Weights of a small spectrogram autoencoder: encoder norm batchnorm, decoder widths [32, 64, 128, 128].
Rows from block 5 of the encoder of a small spectrogram autoencoder, named by matrix and row number. Rows with one number belong to one channel. Each number is 128 + 24 x the weight over its row's rms, rounded and kept within 0 to 255. All counts start at 0.
Before each channel's rows are labels from the 100 clips, of 14976, where the channel reaches its highest value: "strongest on" is what is common among them. Only what is clearly more common there than usual is listed. The data: notes from a synthesiser with random patches.
# convs1: 3x3 conv (encoder.blocks.5.convs.1.weight, 64x64x3x3, each kernel summed), inputs 0-63
# convs2: expand pointwise conv (encoder.blocks.5.convs.2.weight, 256x64x1x1, transposed), outputs 0-63

strongest on: echo; swell
convs1.44 [137 124 113 128 171 107 143 107 125 124 135 154 130 138 196 104 112 126 171 176 137 155 164 166 113 153 101 133 133 181 132 125 128 119 120 132 118 104 143 164 126 186 148 107 112 105 129 121 154 117 113 159  95 112 104 143 115 140 167 128 146 142 158 142]
convs2.44 [149 105 113 106 153 127 123  76 117 140 139 150 136 122 152 120 101  98 117 125 165  64 141 151  90 144 116 102 121 126 138 101 133 102 131 129 141 104 114 136 120 122  96 148 107 113 109  80 103 143  90 111 158 122 118 123 138 141 122 116 142 120 101 130]

strongest on: tremolo; resonance
convs1.28 [105  87  84 139 124 135 135 129 150  94 100  89 124 115 107  79 144 106 113 109 156  93 115 139  94 102 125 106 152 120 127 157  96 114  94 112 129 168 111  89 110  96 126 124 126 137 147 105 106 114 127 168 130 117 111 143 117 179 120 162 118 169 151 150]
convs2.28 [155 117  91 108 159 110 136  88 160  96 139 135 108 173 134 127 136 132 131 132 145  84 173 153 112  97 133 127 142 130 158 152 145 161 146 112 145 147 151 123 123 135 137 118 125 176 108 114 122 130 153 113  68 139 160  74 187 102 153 102 154  84 102 128]

strongest on: echo; swell
convs1.23 [154 156 115 126 107 115 146 174 138 132 119 118  92 117 124 105 134 104 160 169 158 135 163 125 108 133 143  64 136 122 140 159 139 148 119 125 153 114 160 145 130 126  86  99 112 120 128 157 144 164 104 117 109 117 161 109  74 141 172 138 123 128 179 120]
convs2.23 [136 111 135 155 127  69  97 139 126 153 149 158 123 107 128  98 117 116  97 150 160 109 117 125 125 170 135 139 114 131 153 102 100  92 131 143  99 129 151 135  94 111 126 158 141 139 142 107  90 147 123 103 112 106 147 140 143  70 127  84 123 138 134  98]

strongest on: pluck
convs1.0 [136  66 131 142 134 156 147 160 121 115  92 140 132 156 131 101 156 162 116 123 149 123 140 130  95  75 107 129 159 134 152 160 107 128 105 102 123  94 142 128 142 133 107 120  96 155 134  89  96 106 112 111  73  90 102 119 149 158 136  93 135 116 138 142]
convs2.0 [114 128  98 117 181 135 142 115 124 114  88 136 126 162 130 140 121 131  90 135 147 118 163 146 118 150 117 141 124 123 105 106 112 177 147 108 114  97 111 158 138 126  93 132 124 142 101  98 119 181 106 136 129 102  79 131 133  75 215 129 146 157 131 112]

strongest on: swell
convs1.47 [123 127 103 119 112 196 156  79 133 102 181 129 144 108 123  81 140 118 124 103  91 136 131 133 108 124 122 121 136 124 162  90 106 118 125 134  94  89 120 130 142 101 142  71 113 133 106 115 101 140 120 123  85 114 129 127 142 105 124 150 133  79 119 154]
convs2.47 [143 128 112  87 132 123 131 123 103 111  97 140 110  99 124 118 150 155 164 106 152 131  84 126 143 142 114 116 124 122 121 114 164 147 107 122 175 145 104 119 138 134 136 121 142 126 147 109 107  82 101 120 103 120 134 126  92 124  98 146 166 131 110 137]

strongest on: pad
convs1.30 [135 169 110 143 140 153  97  73 121 154 133 128  97 136 107 142 116 139 134 114  99 100 133  96 145 154 121  97 143 140 148 112 118 118 114 129 109  61 122 104 115 171 106 131 153 147 127 208 100  91 138 121 128 115  91 116 114 111 146 146 148 128 121 130]
convs2.30 [136 161 136 139 171  94 100 141 131  89 159  63 129  79 101 157  73 158 141 122 153 131 100  98 174 141 133 122 106 134 120 116 130 123 112 135 117 136 130 109 120 101 120 173 120 130 136 145 127 154 127 124 116 164 131 100 143 163 122 149  80 115 131  93]

strongest on: filter wobble; resonance
convs1.6 [115 121 125 102 133 163  85 109 119 106 135 163 122  91  87 123  83 100 105 111 164 118 127  97 166 136 100 175 110 134  96 117 104 121 127 139 131 128 133 134 155 171 108 120 129 130  80 115 135 126 135 138 116 128  92 133 120  93 156  84  97 156 163 106]
convs2.6 [ 86 145 181  61 150  82 109 140 132 115 145 118 117 161 138 146 117 118 116 121 164  98 170 120 171 142 106 116 156 129 123  94 185 150 126 112 197  75 125 105 121  97 124 128 155 140 133 155 129 156 181 127 135 153 143 140 141 177 147 135 123 126 148 134]

strongest on: harmonic FM
convs1.29 [ 89 111 135 132 165 162 134 138 140 138 111 171  81 152 131 113  97  74  90 127 154 117 128 143 115 142 154  89 140  66 118 123 121 146  97 126 139 115 115 129  87 104 127 126 114 128 123 149 108 114 128 129 112  90 143  80 135 124  89 164 139  99 150 124]
convs2.29 [123  64 139  94  59 150 107 125 115 118 121 136 101 114 118 111  97  87 119 116 165 148 123 127 124 111 111 137 101  79 125 104 133  68 128 154 103 102 131 138 106  89 123  39 141  77 128 109 133  86 126 138 124  99 138 145 117 156 109 132 132 100 146 136]

strongest on: echo; swell; triangle
convs1.34 [156 175 122 133 141 120 170 117 149 159 123 129 125 205 144 154 134 124 125 113 109 145 127 131 142 133 152 115 123 120 148 155 118 146 111  81 137 152 122  90 160 134  91 137 146 135 159 142  95 170 108 112 161 143 131 116 125 131 187 160 151 107 145 108]
convs2.34 [147 195 115 121 113 114 152 134  97 107 115 103 123 159 121 101 102 113 143 132 143 107  83 133 132 106 108 138 102 109 117 131 127 132  95 157 122 168 125 142  85 140  89 161 155 185  95 104 109 105 115 106  99 134  81 150 107 130 162 154 128 186 132 133]

strongest on: echo; swell
convs1.25 [150 150 100 113 101 134 126 119 120 128 137 114  94 139 146 107  77 150 127 108  93 149  77 115 110 120 125 154 137 112 134 121 105 128  86 124  91  86 149 156 130 114 114  94 122 119 120 171 106  97 106 131  99 126 132  85 151 162 116 194 137 114 103 145]
convs2.25 [137 171 112 116 117 112 116 111  95 140  85 115 141  82 146 185 130 157 141 104 154 116 177 121 112 129 110 134 132 124 158 112 188 101 114  93 133 117 129 132 136 151 124 102  91 122 118 139 161  84  90  99 101 153 109 137 113 139 131 156 100 133  87 134]

strongest on: echo; swell
convs1.4 [114 175 147 134  91 160 122 114 166  77 143 165  90 142 147  87  91 136 152 138 140  95 137 124 105 129 144 110 128  96 163 149  98 153 136 138 112 145 112  89 149 129 136 118 141  94 155 123  95 167 127 122  98  98 104 110 148 115 143 118 148 141 164 123]
convs2.4 [162 108 127 102 123  77 156 131 116 123 140 121 126 136 104 117 111 110 134 132 111 156 136 126 152 111 136 133 139 129  82  79 139 138 160 138  47 110 139 126 126 114 150 149 142 112 135 100 131 132 148 103 155 154 116 163  90  96 114 156 145  91 129 140]